Rows from block 0 of the decoder, named by matrix and row number. Rows with one number belong to one channel. Each number is 128 + 32 x the weight over its row's rms, rounded and kept within 0 to 255. All counts start at 0. Numbers have three digits each.
# convs0: first 3x3 conv (decoder.mid.0.convs.0.weight, 64x64x3x3), inputs 0-7, a 3x3 kernel for each
# convs1: second 3x3 conv (decoder.mid.0.convs.1.weight, 64x64x3x3, transposed), outputs 0-7, a 3x3 kernel for each
convs0.7:147098130117132139117183134134103118131098138182157111125136088082158150147113084130143190101062086060116121121119091102100118111096181071131152163152100157096085111114112127117092118092169140154127121146142141108142
convs0.8:140116150105042091143122150126122123132144138131167158134131111141205123130153100106125103111173117102109079146127124104106117123139145136135129123134129112130120150132149115094131136128139120151172058117171078081143
convs0.9:132075179122136126134164071114193101132140143168089087168142127150099116139091123123133145182178123127164152176117105088149136118155132156123090117168201154138092205156135128152169137183136145101149118083120133131156
convs0.10:126124108081131153090180136199124116194068097107122108114152128141114149073088174097139139102102172137085099175182142206134100155059093111086087070154126071188161121126150108097148102111119115114097146116125164133139
convs0.11:113128115154169113118125125128130143160205162142168155141131143139109129137124129140129136156119095144126146150180159181243161141138138146167159160172131135117134139166153166227165123153143129174130128178122106121110
convs0.12:151105123143125103143097118172157169066140135067063127161104043129175054080097120125166208177169105134123159122152143106138118112133034107155169100108160111130196129104171112162183163152164154169125134167128119152159
convs0.13:138124146106049117138097129112135151125119130126138123122158104101168114110135131095144098108195138106131104143110124109091103124122136114135139119172120137153134163116155140039119157109171116163171063055135117113136
convs0.14:120147092114132149110077134076107127130098122137153106163143167111150127146132186147121111117134112147076144082167176136126154120077233015185085108137123103102035094109115141098108131052110134152110172142163143135181
convs0.15:170118146098122174138116132135102154166107109218152132077138145122114142135149093144111112121120099140071119094113103124149083215167021112086180137171161079027113124148121121124152134172160123117121151119120118136114
convs0.16:109120102092117108104111093141085124168150090176161118089102058089139044075052076130150115087141167089135077166125169146147149180098141130106186103105225123116059131111147156144123157127157147118106153156132189163150
convs0.17:117143147135122139155112154175167137161119108087106144151120138065135195106152133133154144071148134151159130179147108129109091105040119158143076173082107139098203141105134106127161124163160112144100151139121131131110
convs0.18:127112090145121116195111114147087155114140118095118109172145125129171072203140105088098176148113161133161103125180130111094080062035151089177168107162177198204115155114167101130143140094158124117120117126098120123132
convs0.19:092096087106105093115106078183130192149141141122096109126082136076157100100147134119100106111142126068116108150111181162108149156094120093090075108177107084105047148095162130105151185120126175139151134130105076126098
convs0.20:126153185162137119148139129126129151154104161110116100070099122141181109150148197128148131154105113135112193138156097100064121089063082103189186127102130133160124109098115138091113148110089086089129140084121060119123
convs0.21:137110152095096117132128137073040106123167166134158187124110126121164113131148162124018103170218198125126095115077121107147143105146140103066129124141190123128182139133137095146140119148143080048098079121085093110113
convs0.22:134137127117132178152167119071152120039136215152078103177126127132100194156144252081174113178092057125117125151125130082113115117140103140116107106126180176087109095109127093127141145152097162121121092086109077141095
convs0.23:099158117120145126158061112140075093084135143136166166178131141120129157187188155107088112161144061149184116200158163137139214144181180126161136117143120154131085151109150115094163147136099115117150137123107136132128
convs0.24:109124111169130123069161112111119135143149137152140151067173131104171105228133050110131118123107077094104132137168119113100128113166254066188104095121147086099099146122111202133119137089148131145093135141113148106135
convs0.25:118164113086143102101103121079143121101108086162111148134109144122110134124172097131136106104096122119116113092150118131121156168108069141170128083177072100162118136155115176066109138100095121100167136093101183123128
convs0.26:087111109131150103110111084155133182106100153108123102155116094122113114074069123138102153176143145143075098182125134123085159195116176159114072057122151000137105171135068096121220141135172110120121142120128128137139
convs0.27:119131106163207118116146124135143123132179129095127121136115143137115140148121142129104148121056119111109151122128120168180127103123119142119124133109090100112121119151133170255142116141122142149108165255113139183109
convs0.28:144121132139142118094147125126140127133126105142152134136131121089140169097167142192111112163156124137160145135147173143127134211050150168149199125130102083161105158121179131144091132144074134137136141126124114087111
convs0.29:122118111093125144125143139128142119135094155126139199144111104109127069076139131156104190114090140162100057114119172158136190109095130203120140188146138101133130146101156150117139119163124117152126160132123129103112
convs0.30:102086121094085062072072094149143163198190148119138104122158133127168100188163156088087143098136124046084102151129168149112127140081150182127102141145074119126176170120130157154130151165136133131152161164134166143174
convs0.31:119137151127106129142078121128131120086162093182114157077179110101198092146120078151143116099091129147106101105169102119086124147064047038170121126121152109134216119145084096160073078088146092162109106175127183162122
convs0.32:120139133071163161147106111153140141078119197159044120087128150111115183194091071112144098123105065158123115150148116102145161145069186143135134068193145160071054110135134081105083172067091140107098110114139117147138
convs0.33:142138108160125121159144144149122152127135107184152089215130168149145187145218239138137160093093164101113146121149106066096131112098065206126131191045138176137192147132138147126154136105151167130140096183141153104130
convs0.34:121162097094143105086094139133102135166121092143123116099111133127165133146138126131082173173106143148123161054130156146136098162111082128085119207125181168169174070102115114138132116121085129114092134145146115135146
convs0.35:141143156203123132200147149121134104127128153142119088153130128144106137209061177079131133151094140169136150106111091069139151086132066161168154170084196170107211082144115136131145145154102149097124121115140113147171
convs0.36:140145081072123119116058082112182092084155088189087082123154128159155124053076085135171100084132182139096163133086116082164144120083089163096085147076137183143143093081144088133165125124128114160120139140142121146157
convs0.37:157137159097073098157096136092126144087119152123123138126145115116162105113144118110178117130195108142136120142117119102123106118129138123141133129157118131121128137099149110075095128086141096128150023019141103071141
convs0.38:119165096172137109128152122109164159112124199115060095124165110152092092080086148107138170123094128077132135112132124119119190170116133156152007085177153098143084077143112115144099107158163119129122114108136137160129
convs0.39:156131118142136160125123146118118101000119158076119080150129122084132135181205085149122193185113138121140087082091109065124158108107106189116111125086164118181162149113100124148118100122118157108120131126109086095105
convs0.40:133112143057109148113085141130110141135156156163089081255124152188106249059101176109136123054115082100111137064136088147123164154134143130063138141143116158095086112112111053179111141127113117139123146128142106131104
convs0.41:152136102113134108073036071133122144098140132198121181142143131100094113155145162129105164117095152120098148161115140117150124118107169114139059043153069125083016165148153095145164165115141130110108117158121113112129
convs0.42:097133131144146145141093199128180106130121075117096157105093199222137052137145092130147144110158088157108127072092128091139126037132128120118138128092156150084104097143139176151072115069054083104088153114101133157110
convs0.43:124145181136120171162121176138093077133129128125155127120103155188190131119162106150083147149118081050146158142086141064087128179188121190073140174077216156177160149141160158160163160143055154094108127147148103113113
convs0.44:120101128136153102096135156145045115209182156164203224142144198158179169130125170095082128124166077131125137111116119165157124204174153078111121149095094115131111072128180091139136104122120135164133146153107129119113
convs0.45:107149104100151139120156131183102119148159112158137155137115153111168136040187083065127174089111182100202138152113102083132136189158105143147130104117127186173098129164094121106122083091117077073112075098148107143138
convs0.46:083090143097106108146174119130151123111168089078134104050100183148158086128200127054110132124114122177157127112123115172136084093158137091095118119137116166128025083106138125121060099092157135132125100159134131167187
convs0.47:102145146158131115179064120139159186133161161103100135108090112106136099089157168131180146133139130179134120160100080182098096149111132144127127180124082190112146139083064142101115095107186108144172130146151148156138
convs0.48:092120115121214163102146111137134114123171120122119117127108135127124157139117167130100133131091139130111140099115108099145128131119101143123123124130143146138144103146101102191125110138090130101081179241098111162088
convs1.7:138094153113097088153208093148125101137075090127120131141116098137089196138072135117172138094045139115148130114141120132131107145119132094108090139170127113130159135162121153072052117148081101128126155128052148166148
convs1.8:156195166203247209150178159105089103119111099124117112134120134122106123121105122118098122110093122121116131114114127123135136117122117123120123118111120118116120100114114109133135107122119132124130128125130125136133
convs1.9:125081155133163148118162127140222112091154184114078117169135113122189155140092134131138124177137097126142160085139170115108147194185100111121102073171167142183149118088117149131137167161130109099121140093129132123122
convs1.10:079075145107130129151162125137168189161055094127109078097109147165061120132070124140131112165223239137157162161153123195171052137130127132159161142175121133142132141159146089138130110089123139097121125093129135134146
convs1.11:150147141131114114128116121098075100094076100105098121136143139135135135138147136121120119135141124136136117101082097079051084092074091111103107098078095103098104097080104076053091099077105131120122126124113127119120
convs1.12:126136122100149127093093115197113148103101173121066115084084117137058107149140093169087118184141129122157167166144132055058066050088068152150178120079164126114133116106170061212225110176143122145135139181143134168125
convs1.13:162193173184217202156185170155160123149157124145149119130105126126108123123101119122138150108120149108112143159175160165177163141153146135132140141149148137141143143177145161199168142172147132142134138139149124141139
convs1.14:127106139142089159115096114135120119125085107089145181143163168120115129121186177149106111141166135135083083133092162191148110093079114101096106115152092107111117156177131105125112103089145143150116132123158148175150
convs1.15:133169163122154140111116079134096104146113142111095129157116090066090158122164197170139116152154119140079086148108077158218162068113141106138147116127198107087181142118155149097098136101113124139131137089121121121099
convs1.16:116087125114130120113091124163048057161085084128137123061073140082099131040095107153221144132161145141143110169162155149206196137140188120071104118089140115155180091109129086088138084140180142150146117147136126148135
convs1.17:151167106172128148135123148110204190110154096148126119118133143109094192153135116121118139060228182094189141133104128233012109189091108084143156125054119146107128126151147086134146102159132138088128066137128105141132
convs1.18:180149131131126117110098135091170144133120163152138125152159125121177106141146144140069074176104152134133163080096100131173066141098085120126107105243155100206155091071138140087141162128117126128127117095091135080117
convs1.19:160111062097111113131095141163182089121091129109111105117139126109117122137146118099099133082081118126093119181149155126079093092112123157147127127150114109101109108063072060103164092132185124114107130099128107126127
convs1.20:156084103122100133112081135142151133150133125119094134139159079139185124105140151099113139121218154155127131109096160129000125160063091128132129083097127132136157185111129132155094138090103139123111135141140119145113
convs1.21:165194149151162158126129134101120127101115140110126125122157150098145137137154151098081089088086080123111121141140160154176167134132125131139143119137145135141135045018071034019074075094108113125125093108125097096113
convs1.22:141141155069194193108164181151147107096129203105143146122156134208128162196110098131138114169147072126157138129122138085060131115137128123122141142093171150084121128146096079228124098115133130121134149134128120156133
convs1.23:120145126113117143131083123068056112094145163131155172177145100153151172139158122142069093185116076133124111102091158130181180165182145137103107115114153122158136121123134118131092166162120132115129141137135161142111
convs1.24:107081115136124134157174147121154082111119120124136124157187114085162135116127133114064100133136097123147101126124100165158093178199162136189152122169147137101110123186086123170127101029136142152151116135110126150138
convs1.25:135101126148006141131096117175156062125146079109124134119074120139185068123152078156175164089156109121111076170134141110054155078086154152116119174169085137143124130153111173134175176087145134100132134093142140128135
convs1.26:135144125126095153052074158137162172116093167111112138114086146105157125119108078160121142168152148133084127145141136133073121162153133093158159046067145145177095110144165072122252154115163136123129133124137128096130
convs1.27:100077083065036041092066075108107135104095123106097125113129122124131125134144138135130117158151130149145123102081101092068080111099097132127122132118112126123115115089109097066088114087109133127122126127113131116119
convs1.28:119126151192165122156169101128144128186165128118151133106119108120067101156130120109103105083118139141192140169153145221074133148075140156195136177132065134135109160109097117168155107172127121072107078100095126114108
convs1.29:113146119101127146154138127109143153130092131143142114124179167153044100119080113148067071121080136114172156109090105140148140146168156141137132142160119134105130141171138076183118114150111134110139101125108126129117
convs1.30:118123101122119120096078099155154141126110122119098110123185094106119130120151160114083097136133124119137134136172145122064145101072126143175120162115107167122110175045121136067139153114123128134112079121109098109118
convs1.31:094132154110098122088101169123148139107122135128150107105160090048187136074129153192191141145108056119118084132147115069101090058112192109162138126192081186110082091163169172104094141127036114145140153149108114150103
convs1.32:141087131140066117132141137151146106110153173114136119174118107135204202103105151131192136128123067148129122119138164133085152153109116130097107148159178133143126131167107172134079136120119110129124156113131117103151
convs1.33:102107140166130172143142174156119162062124146090130133126124125166151101185144107132132151118134151115178190137135166057105129155115120157124152151096100167133108143144149129075192124075146129098116111109100144154152
convs1.34:139134144123107124157098087142118085139119089129157117134105071091133117098191127154155139166141157141125123158152127108154103107132154150146107167151109139120084118157100090074094062069117136156117121095124112114116
convs1.35:166133059155198127114165183130144147088159171063117142134140133164092143162100110107132132159143220143166173152143120080106106053116114143151161132132192168148146158120070121255095140148086169163140154157141122147146
convs1.36:143153135133102168116096147119135087161112101172122120105114122120124065105081099114138135126155098142144140120101112133084182111108126135137125126145129150108092122087161096082140110080164127132151132162155134181150
convs1.37:174205185190212208148172166126117104115124117128126118139114130126126139128110128119120131121114125123116136129129134124120135111117114121114119120116130124124126113141131134152145122135125129132132138134141121139134
convs1.38:110102144140173097119122151160161114134136186119109115094127142131205095129085095135179139128081072114170130148152121075013144130122168110125117080178121121129104119162132096195093105140129119135128146102111098133125
convs1.39:126117177138084133157118097127127102050123196127127107143171081085214138142154104168148119158064046098112143093102153090087213113115173097119118090103141134148130127146110163100154129132078104123100150123100121159109
convs1.40:114110143058106214104098148145089119136060142085136124121082178133128179160168127136193160193159080129093075139155154056100179073120187126114125117100134125133127160087098117060163173113112129171141165155170128146115
convs1.41:134131111157081102136069092167154125130110126140091119170108124134114129155159108089091157160094145115077124095132148139155112157160117128112137061064150107129105121128091133094183139128129103100113143119131147118116
convs1.42:095148169136042143172109143114173139087162104101153130164098098173174086103133162143105111089127111101132155125125151118065075130125093154123112182152119156098135147154101166153050125119116140099141119141130139137123
convs1.43:128162148129135185160115181107088117130111114144134129143127099199135061149165072073041163120084144108120157121134141130149128142159144170155153150105155157097104177124084125186138117123127120119122117091129122156125
convs1.44:117185151168225138134156141068012119154117112150148135110077124107006105118094128123087100119104139147121131131115086158182178154159183156159152154091124139130143155171153117161138118137138144127140094131113128112129
convs1.45:137129126158099134143074128156141083140188088159107108076104146077223152063165141171099133116094152081143160186095122106175175123168131136122122094118127166146128111185120120066121110084101121102139097057129107104124
convs1.46:107150139109120100125096129124172110128185089154165127160093064119158090089125164142093100139048087128175141129128146153146057161152108122098078153200122135113116091087117162091070151124123115150130133117118111123114
convs1.47:166176100105042131091066168159160159114121112102104142127121151109200158124136142170162140149208097127081106124076128082025157096121158100058121115099171145181173086162166144152086158149099133156139141190156111158132
convs1.48:089067085061051044089069077135145148132136146125132138119138124134132123133143133137134122150135131143136130133134124125139126132137135138147137141147134135140131146128132123104116131105122123120120119110117129112122